{"dataset": "synthesised imitations of 52 everyday sounds, one a clip", "encoder_depths": [5, 5, 5], "encoder_stem": "deep", "decoder_layers": 7, "optimizer": "soap", "precondition_frequency": 32}
Rows from block 2 of the text decoder of a small audio captioner, named by matrix and row number. Rows with one number belong to one neuron. Each number is 500 + 40 x the weight over its row's rms, rounded and kept within 0 to 999. All counts start at 0. Numbers have three digits each.
Before each neuron's rows are labels from the 100 texts, of 14976, where the neuron reaches its largest size: "tokens" is the input token at the peak. Only what is clearly more common there than usual is listed. The data: synthesised imitations of 52 everyday sounds, one a clip. In brackets: how many of the 100.
# gate: MLP gate (decoder.blocks.2.mlp.gate.weight, 336x128), inputs 0-127
# fc1: MLP up (decoder.blocks.2.mlp.fc1.weight, 336x128), inputs 0-127
# fc2: MLP down (decoder.blocks.2.mlp.fc2.weight, 128x336, transposed), outputs 0-127

tokens: "d" (81); "h" (19)
gate.257:514472505601530517519563519496485515473544537535466546458503534512540555520450497468476439498502493508505525486574487514568460520525502536460547439539522494473546548559462435570478410561488538515455559504497440444472475510457501481489526513494499524536472547450495542459472494531448467492541489451476513456460451488488541391478502511452602524518519521463426532492423458445577501559445
fc1.257:527405548492510609517552449447578528486447572475487538442592450500532571515503463534525482436541460563522501569533457522484467501540510532491523523526485459560513444588462502581462489539516531486540494469449454526540488519512456507571476466500492497539460541499513496542470517498504549486546521517457420499493466505491439491498424518446496564507545519555487555467518549452477500488458
fc2.257:586438420436487490518496508466559473546521532532568510532439409486570495527432447507497435542524446440508472507488426465511531563524483512555539513460521500477432460418498505483509496455471501538471529509500495528551470479478478528514514394510510466446466515513512573516520507480541486505454547426513544524546469484530487513555447515527472460562542525588509449555468514496585488524470

tokens: "p" (38)
gate.310:432370546545544514529532513532450562513530496543440493544526479448505442573589468520469466531457455450444519527486488520478452468541597541469496497425428571449548498552489485514494521527504469513491501488485395514476426475539494466466444522520517497531455465495483480442514511529488553526488501515501484477509472499565520500472452516527511466447539521516434450475453537416512464499548
fc1.310:510481544501582491457541507573448469442523469474514543459487513550529511498514530530446501520474461505483443479433457548472444442555440464510603553479461526529479490535471492531524567414523459497523473486445529503529500444428494471520458483431490466410451513450467545510556490503451429532509466503509449513505496476489501493493395492426449517537444464532549518475461477435549552496461
fc2.310:532589466481502500466540475564511565510468550507511577528558494491456484420496442543427542519510427530477487523525497563522575484515495468497481538469556514546513529518582540514481444471499494497450489545532455557450405537536569474511535489538507553534539505515547531530459518499515477515465457556473575478490518568505460464488527537506435451491471479529495515550565540514523530396426

tokens: "u" (100)
gate.161:519440506424505541462551495565552503428587516550526475493502523522475501504545499449538516489472433517538583458485551495498482449592501505489521505556492498493507440491478444511555457460449494554493473498495504496538544475508494437560394397476448481490463495477491509466562422510537525524587522550512491443480484489470464595530569492543506468492463493516518443461508570534529501506457
fc1.161:487426549491563533507497496475464492555506523514502443446558503489610481517576550477472535418555494545531547512473498551536495511419509494550466553490503541532563492453455527422490503496514499486447487486545493447485524514579529430553526532480501457506564466569450469449481555517498469497500515522536492462565559492474507480598428499443489535462505459521478479502466479398455507517460
fc2.161:481531493542523506536569526514454577565459535493538524479451464520440468498475483498496575500539557535544480469422497499440485491479431468465516474512546584466481429502543561509556479467506512452512504453496492480394502549453486498599546521412566489536432558456526511499456529515499534476525535458533488571515528528520560464480514491539462542537533499433521508514432581551520522486496

tokens: "f" (100)
gate.141:516414541531453478477500464547506479445539445509481459500534441494563510571493444579487459497594463476510563491546545562501504544566480551490482523434399502509486477558426537454514493429484523530467470495489525548524420472466515478526471547499485542496463517525483476493568463534502540476470519498485545548444543536490458506499455467503572487467515492503530558545470490600552493430557
fc1.141:507559507494503499504519482560482578557520532464499481482528549620495547471522568474538483484576582462523541483361503480508476499436488542487509556521484593462555565426460487411450494525493541506483521531537542516496493527549494508530491441499534485495533521426477468543461529508542469496516501492539427465479462490430509529491461538540535456539497496456510486509526508558545433498444
fc2.141:512473519495473486444487495549457507488542515466465541494496512559532442415528525564462507493507580521504460496452555440512498533514500515499438535605598474494472524495528520416488525539516477450493448465491527450485416485509641522508459457535454522620514520536461536506444469569511497507515450567463470508464495467472472514494478478466533534540451495563564488521496547503480471488517

tokens: "p" (60); "h" (40)
gate.160:518491544441476524457538542512533472477498509603543468466530459513504521512502532501518570465492543540443525560462470512561484556515439566472442442435508525467493452525522461453509470517490435501487460557535452534490466508426517507509489426541516596426529491490468586578445493476516529493515495527509518458428550492478483484462480540540525502423525538558460536502412433490448517544473
fc1.160:519567574500493490454506469501474406484385497445446492547459540493460489519550523488494432567538458479516544473528420445440551518491557479567509516523507553517513489522462497508500527472552552485496510472442549500492468475544518544486458607476503454544504520499505444473539533481362502560465506445496480566533481490461500467489526500477491470569506472421527459469453531522485464466501
fc2.160:457426534512497525570465485389469416522509502444499555521503598515553458542454543484503509469518482470558467478521515467473459456511544457513445550539425497478498440516440481509488515489512506514492555524526543500538528528451538513499573562537426511557530485488531429455509457484438538460500479510506536573578468527548496534500559468449530543492555517508534459449506536534550515501590

tokens: "d" (95)
gate.51:471482555492493528508492488518575473535506487464472489512505542552470534467551451492523549507499555537484502515478539472514471525483510424516493435427489512510528447514502460495457507485563470470502508505511522498526620509508544495445530503511535420453533513501485440444521561546484457546456442486557554463500459573465431483482492537521427500474480541540454456528381500501602475377514
fc1.51:552551476521504543518589476500502483549547482509541479504555490506558537484502473488483509532517507458541474533483468496498521472499586489490550541468472568542566447507587459442431533594455506474501522555570465490482476554499517492490491528490471568502536467482517484523466571419528593484448466438487436409593545446446435501484462548479553501504439516484514483527541485509503498488547
fc2.51:514519518534499577468492484527521507557518558447468503494554588520550489575446539533504528489507570504497483518504523517510485483500535465483547479439520475529458514573579525487515535481575526544544486529472419515451558483445475479440532505528474565523471426496515498523485553470451554426412487529554478467581498552480480534485465525517484502500574497570559527451432527450537584470475

tokens: "f" (17)
gate.308:525500521545528458480510538512474514510473459556518461524510529516464483505496478543487550481498470512512543548453542444480502467494448532504518505470516450485563522429472479431520483603422497468505579425486558430470537546503530512522451420534454460541492544512519458548555491515471473460530443463529486480562545503490473410533507441523468521582526521551373443490456467530558524439512
fc1.308:468563512503452503470438434452467606419547496473503409475432497535442478496505458359527427488573549508502498501546565463487515537477470479439479503539489483504424465549467497547478542485507520552551527509503467542487501512499520496467487503474470523563508457477505498503414519559540475536557514502505540480537431514504455451517540545568534459534549494461480503513504489482515485429553
fc2.308:487483415520424517484522504413452519507511584451540512425440485458553500439539510472493464521486491506527497495500456506541460487468474469498514527579523484488428539548444466522490462512504488506416553532563460530434499589457563440539566478524486496499468431481547520529480507425478512528444469437553536466531463538523495562515509549490421490462529482559432524475492555471501535454523

tokens: "e" (100)
gate.294:563480615461469535464528559469495527504574411465437480507450552487476507501475470476515509494545458496498517454486479515567507564498481481476435460433541507553473459466481493500541517483493437485517465503600536534476544484553482468485508500497475586458525506494560478516421493402569571412513497480496493454499538518531385523511531525511504527468500523543469515541550443456481524498493
fc1.294:565592498472587505490475523429458492466507502520529492428436541471538536479542559463485434429501504436449505431562539515558505494479480492485518515417545461488466443570501480512554490450489491457446470461509559482452573521479428451470496498532517502469445497426550573556539552469480543476482520505522544507480539519577495492469480546510503509463525461570463459478552476460474466519463
fc2.294:544502478498553519496501592509518559500565418481506519477437407518478485562477503512454408467504536439473549569479506534579460495541503557524438541542458499507493466492460508447488477525487460495437499438504513520523471536558463545425510440521532498493497474503482519510446590517447483440530518498600431483541546587480473480464491505501437501533535497530547484473492533502440505566474

tokens: "n" (55); "y" (31); "h" (8)
gate.155:490508519477480495541580547503525451441488464536559420503464508454474451457480521490579527461528530525505491555544515483526501504445516562492494530486470535516485541448508519457481496538499482475506535467539570551493544499517499430474531558530440526474478472523429565459464517455466432560540464524431522565524575537540469611457467538492514444504496527555551532530509411582542450457500
fc1.155:556504520515600474461451490401507493486541491536445514535476463457476432566510501481457483431522457460548489523491549539521573451558494553543430501515545435499440508489451524476547491528507436457558514501481481490464510518499485477525471447475459441452554479524506476470533513464493490483559528446596472462496493484439487483480577504561506529457510458385501494460485471529430517574488
fc2.155:448475488498402493522509488550461548523504522524447543440513531431473517417495488480496498488478574509489510452497562519425496514460497468549500443570445518475451571556521510536421413464530480454547457515509571489487474470483456427468507514519517477553512495536499512511526493490546457380478532507527554517495526495523520508441489513487486525536422557547471559545598494488528577514473

tokens: "u" (87); "l" (13)
gate.235:519512460489500502494539531513541500536556470576501508484514480500504420547552460441519479510491552506552469522481435519428557405507566583493487498429448508533535552460504511490469545519500529571508484445516502482519448481499470517423529555490456475547438526529478455496420446541473487516573432463503537490502493510509499505450547496557497468393535545523460519450579483522526467424566
fc1.235:521555574533590519493435541533536513476461530500531499434461540518523519549407525446428578483444518524516469478454456517433532485546451437425491457457543520493481452518541516456445503494462491503498513481499446448532498543488461556539501530509471479470564487526491498486586479472549473452502460441518539530468544429557468464499572496504545537539455463509451488507518454472467553416457
fc2.235:407505484511522545503521508602475465611512501559494500498551576475543458482529500439478486526540571541516491547445517510486541576502509450543570484478537510520520541513577531495521489458463507553494556483501503516510506522446489432531534566544473550402553470445501458488550511532489537507583531474543428519477496477572468452570533490552550481528549516502463448485507540519525490530519

tokens: "w" (100)
gate.78:477602498496539443520504490490470499524559519467476543472471563527492491489523535463484460545510514433523506509493488496549503523511533531567549418437422524479495484517500531575518554526492556532519463451504460555511512467463589459396486505556502512524494469562503470455492533494417478477421524427510547583517491456500467534482485478546519378530492464433466493547494464424471481499507
fc1.78:472539540518572479497519532513515443512583491464449558557478516524489553446429549517492458502449619455516506553440521490531544542515538470450458496444473500567506535578466450522463521527478591476526539470539495540540439546481592506578455494587477446518571516488478494451529572489461525527551536476481500503536517463482481457556483540514494483509495458442530510515488483500464546502518
fc2.78:509486463494504537538500529449441548501514493537527573520539568453519404460478548549445494403521495507432513485533534532474507472505490619526544516478486490526552537480560520530499500565496479500525491568542471460437566573552428519539541489561479477450455467494511470529469440540541459456478508605508503532479495506508580428466483531501553546488502539536523484510484478514556543453499

tokens: "w" (100)
gate.145:461542551463511481479489499541577450526536553523551504495474487511434423512516500490494483467496533499458530532512445490465462531433468516443532552446527482594502469586498464544529491584470556469472450476468486525507495507456587481536454483434499534502453554525475436489435534479526573533491517477495534500493407441495481535528520443588485497559503442586529463511575523498472447489519
fc1.145:506464429456431580472509527521480507465534462446504505520484520485543562481477485469467575532496490537522494513501469450496569482500549558455493500542397499501476505455503535488441550439505475551551517614558505451512494512604453502506477513546525485484531513481559459432557527454437464526548551526468492490467581519495412533478459545510442505451491523439509501434437510519511504501542
fc2.145:479522493513462465493438505526440453433478484480393500533477472511456532562531526505523497614444514524523564533496475444539488519503555480504523469573525517504451518533550476554485504535504570506507539507509478432555526450464539475486439559488491517470526480504486544460538438519411399531538523426457501424560462458526466533507534549527480486474436424436521447500509504555490493501512

tokens: "f" (100)
gate.231:515457525513504493526527544505545516480526469544497499505465546502489529570453492556504465489447459459546517526492456520553517438529465473519526537439456579515570470471532448508531505393430457525427521533407514558554530508482503485516522487519565475468500547498430510466590518576496539438556515491503599509446493565496564518568564469424450493480509477566495513507509489540477500473480
fc1.231:468509505553483464624521477496512525475469404448470491572560438441518531500414525507570508507445447474552538484502557526452539543462446523583494553445474462541533496507509452493489527433497543509526462497506507519516531540503561505546476524489503536554493397498542482536500502525514514490534520523498522526561564510529548484573526538554504513554470495576545458517485560582501448476494
fc2.231:514513464550440414546483493577549494452499521503477487609497503471474493561506506555495536478516446453534486526502492504569550482551541498469550488423439463499491478470460528436527494419532529507551512506492507447598554527481437566435505508500472460473511555482502492455557510478476515506557479516408467501493500476452521503506515528513575519482488428478500417535602428499475516468525

tokens: "n" (100)
gate.70:494531492510499466530466564457515578554535559483511463583552507475482485461550450531517502469551495526590498454515498492590510522465486492524507469438450487472504506542534506519457498481474589595507498459502550493485534482507492506501553610481466538545465466510458596480478471493558478525484541450478526552471460505532499438401476520491478514450550537523453430566472483528579481453536
fc1.70:568580515522481504436519487531530504489491535537485502459512541475538487537477496542436482550507487433548462562497503514470418500541513466570478546502528526489498439462582443573550519543541521396480498500492480431493515473465536497484445459416541431472529523498532426533522525516596517514429472550503514578501503517442550552500558439568482468511499504529515498476554543510510471552469
fc2.70:511518555468522501513492459562450528501465466494522508521542536497448522460610515381499529519513470575526521547482523480505583515450531465414492474495498514519489514575518553481524488558568422511519396451530502441537489489506521445422472467523563477570495456498472508471498523507482437498551433507527471478456538511524446516530445502530450478543576527514470553445517510462462558494496

tokens: "w" (100)
gate.163:522529507499483449503514524454583489533522534539459490488441513500544528535516481515510482541457479495558467512516454574489541448522520533509554548461449456539442451441461563483541418509460530467496606502447483444517518523482505447460502552525498493514438517613439505505503500507505489449526521477514550524572448528501541470502500494505522421475469540407597575519531478478550509421545
fc1.163:474506437529496473473544459477454430494507459490452476536522513440496493447480499508505511541509478595475531451515489552480554470472518535459467399432542483404495563553495482549509587476519520522525467475434514547503506537430520436458524551486468540518584526516443544527503548545505510552479527532476476488519462520491499464473399500452505475531507483567504567455477557566430548502452
fc2.163:525497476522523531571478508439546521447486468556476487572550471501463490545498426462591523556495513530496466434412435515537453503552438509454447513552487535489463475547552434406487550447453518515538488536526553507447484496508469516468519512463457455444553505455485533404466460487469539554461521472460461495456508453498493473500438509578499551498467498480459526435542518486454457450493

tokens: "u" (100)
gate.286:485507439545527453471464497505549510556446445552541549525502447507541499591550523505428515573505521469514497458522514596508481531527483559494480512429567517457486511494484474457506552453399489471504466500492418502535482468501545533500551481512524447488492497587529513424559451521480469490495485465556414533407510491463469502601462482523515554489455501485441501465481560463521549507494
fc1.286:431431478468477471541475480475472507538510469514575419531509472485520538509449498453496548474529470518491537453450500457514534536474504486506507530467515464585577511543463516583535443457553395480439506470423545542464447481493572427521509526484530586547516526499487488532468522548487561493515589465458596515505498478510414471482494486523538498461472461500495496492450461490542463565540
fc2.286:486518507409472483571541454485510480476496480531515554500390453474469476540507480525609462423490471488540473524404460601511479451583570500518522469498464447489531463525493451510529480446486541476502502529526540482460550554536442533520520522522505499519480558451473518525457568498504545492464473496494534542575525467542512448391546467508489488463540476466460509508478517424517523550530

tokens: "p" (100)
gate.172:510512443558558556449472476505518554507495483559523524515553483546534560464564439484458474463490523484506551456419516510519520550431495520559445543383549465520537523477539565463427516492500527535436486486453532521471474485494493405481498495459489503507509520461502535475480529536544584458531460543557511507483465417516593554488516444499441460507527559428537498532526511475482454526486
fc1.172:476499547432455440463500535455514427551439508514508500511435471434464463565540558564472521491500559466509512529571495472424469432532505483523538510466598480495501463530461466496459486483510487418538527465510479513475514570496562563566537521532516406434535490513480498461590546492473437516585523491527500472461440542465481548541472531498537544493498495511545515470514463465491564522457
fc2.172:479471534500528468595424475467522496481513471452467463455559623486459552487486560492608527460559480501464563477510505482451494518531500490521526500543426498466485489507461462491481505525417551487508473505496497461467476480512517510441559474433523521515576495484484475534518428445453518538468503520433487487501423541583501488442440403452496512485491499519510535496465439479495506598473

tokens: "h" (100)
gate.14:395451563527530516436444551492497518503475523544521518500488481489508552483529501484462544555515429488468503578433511519504476504564513537453467499506482411537533457492494547490476470516444490456537444406413423481515563581488493495452550478430523528535440493496465484504443491494537476446450481432501464538502479471464461418493574483491489547476491471507585483474535497486444528525452
fc1.14:529542486490470523551554542511490435515510454464534540495510530492480530516500500439481487508505545512468471481520482539574549429478471429511536522468515518470415493438449522539528472465592493540455575529523524586502414458491458537521548560576490499484517547494488480461521526527534510525563533564463515450528516521554517509513476500526469463498573546461474545459482564476566509583621
fc2.14:491514531435540418567463538487496483546533510478525493503528553508553527540576496511472472534463474437484488550477423541578478474464540495484490492565483471464480409480529457546576532446586481475453542579524587511491519521540497463479474556487520498510549577493458513453545452510542510552543564479531580485444525511479503494500561451505527498507494501477466501520419553501563504560541

tokens: "d" (100)
gate.113:464537531532545524595479556488565521467467480485470473486502454575531491497440506502498472459566488576489560551511452481568472584523537532523587484533546456514537512470434433524457477460550528531482480502462578511398562504432450499481498508487507462518526576492496474539543492505465461509516517485456465497509484556553450486505466514527485594540519580420496536491525474462513499556497
fc1.113:458521453458459506518560582491477516551487480458529541492578578566524590524522461560553538533513551533452521537464531512502518513469538521520536452517468525553564433537458538471420484537531574483573530408488552506474505476499514506521479542496479493535448459509570537487435487594472530462520530450458468448487490476478438482507476508519501530463504549502455546562481535552580497506499
fc2.113:549511416487516526520498516493486502519524490533497522560500477485549468507444446541529511497546492411490427444512451463538534531546531534487507460466596437574478482477467483524461554454459487467473485473479448545502470416503524560476585447408488545501424510505499522501444505515488449493464548503478542543557425521505576461531564545471535474477441499550541496524426504512521427470465

tokens: "p" (100)
gate.43:456514609468476431536494454564545481446496431453415594503532564492504489507528486461464540521468482481489487485527521511444488475516503509520536489476517522580478481531523504499545569455509636508449536516583461561540517534475541509534493488431482467480409475487507527468432518480465479491523524565521502560457479546527467510492460514441519484506508479476480442482445524517579470443463
fc1.43:443480440497415459478537509573519470512532518576572527474534514521613452575576513502440524475489517513527557559469472511524586473570492472471509489476469435533530469457508523518486495471518559545395521458468472447558435534532480534529505464447509454517504526508519528428470535517511467558510514501567474498477431451513488436559543503449490492537445468466489540519502522538490470523525
fc2.43:534530434487537483484476522489444501495391546454494462503502424468505513479510539458518564525521520602564482494620506497530467558552565524503538517486527485423516567443509505615433562468503520464539498479461552508500476440482502505525509553454483522521416491496531441494583513466500440487490535537446488515515490488488441565513511564525478462496532467524513451490444490532467528517509

tokens: "d" (53); "f" (29); "s" (16)
gate.219:547478567497471587516532555525558478467499458543461467494464533544509522428452493478454548542477510472553430463492479517515471472472508502417432418429547578576459547472554490530487490480425444453551497520509526470507503535393558471483455550526511531476462485542515466533471533526510522489470504451478508496532509500517401493543513462539457432539484513443442448533528514538475542493516
fc1.219:451476507466497468493468520498468499472423525464540445493550484477568419484451480541443487452462386554523515463494588498488482509495505556511515535576457508594461486536535489499503496518453448493524465457548500521457492426452455444461475444470593539451462487469529489504495470486482474480510518522510478549495537503531501530542491499350492543510481502580531483519591532476529515512465
fc2.219:507509452506454478523493560510508543494445514490513488506478382497434505540541467532496453549448474465554504554489515542487444489547411409554439481544499516501492448434453444494473424435465509531498520411430490517570524486501512555471468479506477544549512522540549515493468519476528510562529441542480536474478526423511514548450531491466527487458464431446446545499525524492506446522419

tokens: "z" (100)
gate.84:471510548555470452463412584567469431483510379527505500505487528480506455452539530493534502517509511508474560461567431513552541492557521533456550487446538507495457512471516503546473501413469509543463512533518592471490490507422490562574500479505533505487468525519434530449550523510476570459476562525516490447557510535423547481446519447470532517459530438541490502524487498522551529469502
fc1.84:501549480531487410548505493442466457467581394509450494474443481368532509514481535511509530513490525563448523483492517521493543480527460475496529434464512432429457561479543437513512510528530505556452500516467531482547483491499509524549528498476506493574410444509478486528538506474453530522449526459528529516499547539430527412525492514430548505497508451434566544502453460528495507485554
fc2.84:506525564525495456518528594529507551557468466472491515497485572473458495462508487583495513505505490557403529468453522502502439451427491492456463490456449503466484462498485551495501379488393464507477472524458529427526511500483469487507479540537434491488531504479478498430604529431459517497602487526494497471481553539530516577479498509468552504497487481504541455424537490554502547472503

tokens: "f" (100)
gate.173:490498491455497465488487511507511467501484444499586608563489481492434374557489482532469529489482531498504429528462460541502502480494479510432497567470492436450468512544516543509512530521490458555409507475475506524515529442472498518556424479467526412477586509461462484547505468515491440472458458418510486518467484448513517583423547484471512518530495503471469482481553548561518453436498
fc1.173:556492510422468503492468515442514598459465513502422484600464493489484459482456503472539466468448558541517519485571512514551519473456509543468538475475509514519472448594509528553467478425558551500492528561607530552555516450513540532487511465488480480500534471509466567501571538509539482501540548514493475507469410474492471454421516486486445469488490459470564510456545473431454501507540
fc2.173:504481477433488460508433469472550416485452576494539474448518513358482441486534512470531536539443504564521492534521498466473421533519520466436514517453540571465435512519466463461544468441502494509521424483541503453468482472564518516446488447460475513507475511498517537481501557504455480548543439457504505489513482566453460461566506525546577501437534535482581521502510482490516460439509

tokens: "u" (100)
gate.98:508607499452512431493485484512510511458530483481417522466552546550511575563532534581488489477534463483450447489504480532569529479475535509469542569377496576476525550444459504522500504500538520428475451531478548479467425493501496528474523496519580444522464483530499511535496494531489513451507532418455511539459579537474468528566453521532555463522452526488510472466545494536526457534455
fc1.98:582538451428490461558523567523423510436510439527463496562485497477538528506472499485511443466439466533528499471505465560536486476495539567536551560457489560502560480500470527491489427550534497523436468492479495452507462489482550504538502454545421493488497430529518510542533468492467498536531440485507518444494513546595478489538563559556533527537483533477525506553577467606526437486510
fc2.98:510497485465509490533549499470540439466559427510469531488542523547515466516464550609533467534495480561522460455558446521512511521574488435484473544478414483438470514484492561503488528466481506466558428457550575501488490428542457453503496438521422483536497497449509491419460540515431468534527456514439435470512479437449489457528462461498507503476468503489476444453502461536443486570452

tokens: "w" (100)
gate.307:504525513533515544534461454561589546489540478577574456560494406518476537513514538560452454499499475523493473494507484525432539510480429456590561560525520513534447501487459494488479483428430479461483538496518510546494574464467471483495488435496517453501487506491442490525497457518504445468570503491462486539487464506566493521536558501530519488501474480566501506506499381484543520525627
fc1.307:509481564493532487489566431475518494527479464545429448591484467487502553454442545530443497501497499597491487440523468518509476552531444477539486501463468420504519541538532489495513469493496543479546518519566562507434523524452464466455507570429515444488567574472499489509458502537494477471506506480503520564482428465460517527477560576458469601535495509530517500561476483560531458482585
fc2.307:472452521434471490542474385409442472482550502562504513537495446470479558482505447509525464480514489491430510535542516570496564542486455474478560547487505442469472503472497530515559475491481478487472490458500458490561540539530532513448585487527429480466543496504550555474440544444490527522446596570483523524523455495522548464476539444486518527501554475482497545539447576579519478505458

tokens: "z" (99)
gate.96:504455478397496444504552524476528430474489487533483524454511513418546467446588527413493495511510481561547486521548389513536544417501456485478441441450530489478467503473531450542488468515478471604537461519471497535460479502445583468564525528493468448500515532512495526492465454520446466479477510467524499546596544489473551544512458500535520469475507493486541515413495554528482524501505
fc1.96:452544486415528479502576468511480452516436501490405486483492497550514491513485509528471482484522521482534585463491447532525540553481556441541443416517463450475494542541449549572454501550497477541505472445483510531473488543528446484496483468518415523569550554480588573467456549471493449544502545489470511487511553490471515429519509514537477559477510519541500462502482465521599524571442
fc2.96:417431430494472423574540525468480541521518593478532519453460461499541552432503538449465473476489521473508548539482542523434509501507527521537529493485479494568516533459481546496479574571463517484465535528531509470549481517526444487476441528483498595445461496575472534520585493469575505417490500512473548533495456401531547549542563502504491465530543506523520541516521514474513511440512

tokens: "u" (75); " " (25)
gate.119:537500498479513517506440559470603549532605581481521503604478495499408575547486507505529497503520573521516448462475534478570567527530558533472554412498489423445530471502426486544519493436445571513518488503471489517477479463486458500507477501435484479487480517485516547583544440484526460492483468482458443506500475501499491490473463486438518493481434514570508505517517436540513465510520
fc1.119:533511415513474567363422564506540509467544490490474566463539475518440469488517517489528414528480487497488483519540499593468517455544548464516517502510501540508498440531430539522542560542465461521509486562427576473462550485441541474514498500513520534491458442522515538515522450481578506548445579470472557503535465498559482525510571491550488485538487489510549492466474543466517528523455
fc2.119:501513528453512493414477522494502475474515508515527431461525528471460498515543514459537542480445465565466532515518492500495508531535495507528487471515498511531489543502450596501533493510525516444526395531495506520595473509487503427467453577481527545487492502530512483558544547439473409525566439489423470457495553572468421510495475431480490488487560503501380492471559424499438517442494

tokens: "h" (89); "p" (11)
gate.255:470525494528497468451474464504432540521502482519461517579546498455494478485549485562460546440515441497467531519422493425495416583489456548483506476498430452531467490459575487481506482481505504513448508426443513483541507567524397475528485522522535531477501489491537523510508421530473460417526485574534528453484451436427454470550536468478514467484583534486517493504539491542535466472417
fc1.255:475480470519552486488465545492553566441498485525427553527552470558484476560526508439504487510501498524460519481418504499521528488569434540484481549450423501535505555485567471496553517473453532474503509507557494519493461548549444479511487487422539566519556568438493564464498478499485528425500470450554552534482428472493494510548502520553479541520417470462570446536473571488462430476452
fc2.255:573554490546462558415488509515461494495467525528506501506450465470546480503552562503501480473513530517527512503544554524424483425444552538474464476498526511488614443583525519527486535526482517562489508504460510454443550494465519508511463453546444632489506504517533458516487554572500461462521464536493487599524514513506461508511466533468512488519487535462416571449563464465522495459556

tokens: "n" (53); "m" (47)
gate.81:510492603551483449518530482482431461430496501493541544490519504437492552504462512581524476514528525541510460554525477456546550515496491487577434475441436576555487522481500490451477461470508487560522586545507480427482411525522510523460426513482526519504565509519517566483514517450483524552452543477456490504432537452476499565521518523509530423427547475544468536518558461559503540499523
fc1.81:473562537529456473562521499458419495459460566445522487516546529508458474476537545514555523511600518425506461509507611388532583519516498495509539495485533478517495435502529466539515470473487449463513531525494489451491522509495437543447515557512534476530483580573509496529538533464417529509472514528436454500488471511435502514455576466524521492413476485537527479529565491525462487525547
fc2.81:451512490456472549588462530506524456534494489524513529568454494569511552464511429474462419520462557446523487512463418532514524534514490504447512452526511435548511469463461414507448428471453519547557560507496491522472535536486503530523549478516479509465501449484523508503481453497534559532481521501539520597477403427578580505524507523525507506550478495522525529468444589549532484456472

tokens: "u" (89)
gate.293:508487467503531554484464563408502441530562498439468516447485545532543528464542434470539444401504491565510450531578511518437575465487492562561399500497478460452418540479468463448488504479455497485502479518507498496437492427460537482502531502500476490551496445503511502526490555576534449466552498497498449542482450533564518495515496520417500483461513512540511541442538492545529548480454
fc1.293:437505540484488495545530445459457503513549545516459449556494457543562412477437529444482516440461503479491592545570465453568524514488466501460531484479471545489520431508513504427502492456558472503509490459487505499572515509445467536518457487424460437503498492506475493570445543490470567476499481558568517528573524443481521428452458530459460573539542489474513535554545552516466494547497
fc2.293:550540474457564491521556530554490458551499477516442535512494418492568451489457472517557498521522534482591547479492474435462545441494587515466512481444524521476487456504565422489468513488479484529483542571508522456452474537465454484576520550460497490526522495420464508482462507500442531471441453473596553497532478481550503527513450550490450478541498435500579487533541502459463538569543

tokens: "u" (97)
gate.222:496480545499496507493528493528552515515479521497537508540462610524482507572576522579523468495497559425501553456512551526510482484451483484543587521456551474456549565523519517489531538489580513544540443497503486541459486447544529457474534518545567492461477422541492437501480503527428501545496512488480483511438480561467534472525469537370533457471573489460505488438501454428477500503463
fc1.222:555559538485462540553536509473475560520518448465500475538512484466489441604491482493483459508440522531508480507498553413466527530429487532485486453542529438537496540520567505548394560481458557465532475533608537563538563489485474532456444401488488498489470529505473478508487500467539425501472486511507520498501504463531461490457427510518562557483485466534459496455545541556522520436536
fc2.222:563537502585556453524454483415545520519523481498447473540538462486416486491490454497453455527575422498522454552471490422505441512443487578496472498444484528492498501531439436483497518472484548514522545497517467454539530461504499546451489478500530469502554547555458470487510464561548526520508550437513550439451473481500500515561493526472523537575512587585536514515479401493527479532502

tokens: "p" (100)
gate.99:502531506441546455463503519496488513508471500473469453521498568486507488537484531526512532479472485501453507460515562501511551601399456518474473487474431444572457473490476521449549470448444502529504462537419482520565462551451565526480492463493504515534466406525452491559560474555463536515452467418483515520479499552510464478471396520444531451499466563466540551533538438556487457517529
fc1.99:490492472494569444512494646483531447539536556521489524556522481528498562511512451474489532470523526504513477486549492463524517446537505494466525542556429558497493491525491513475498509518486527520502453417529546552410520488504454462536536588458436461508585502538549541490428504482554429572542456499476441508487419498555501483450504490461453512476491479572451490583486500510497483542529
fc2.99:453488515555556547523477529450516428505559525505455505508477467511612464487489475537523511487560540509477428397492503463525491503547561503506460458523527523412499446510534452493432528410461513484427560524442465553466500562469489492481529479468481509538531441477476555477464500485473554473445514532485512562518471510473539540494559381561515519509429473521449526536505484466553489513536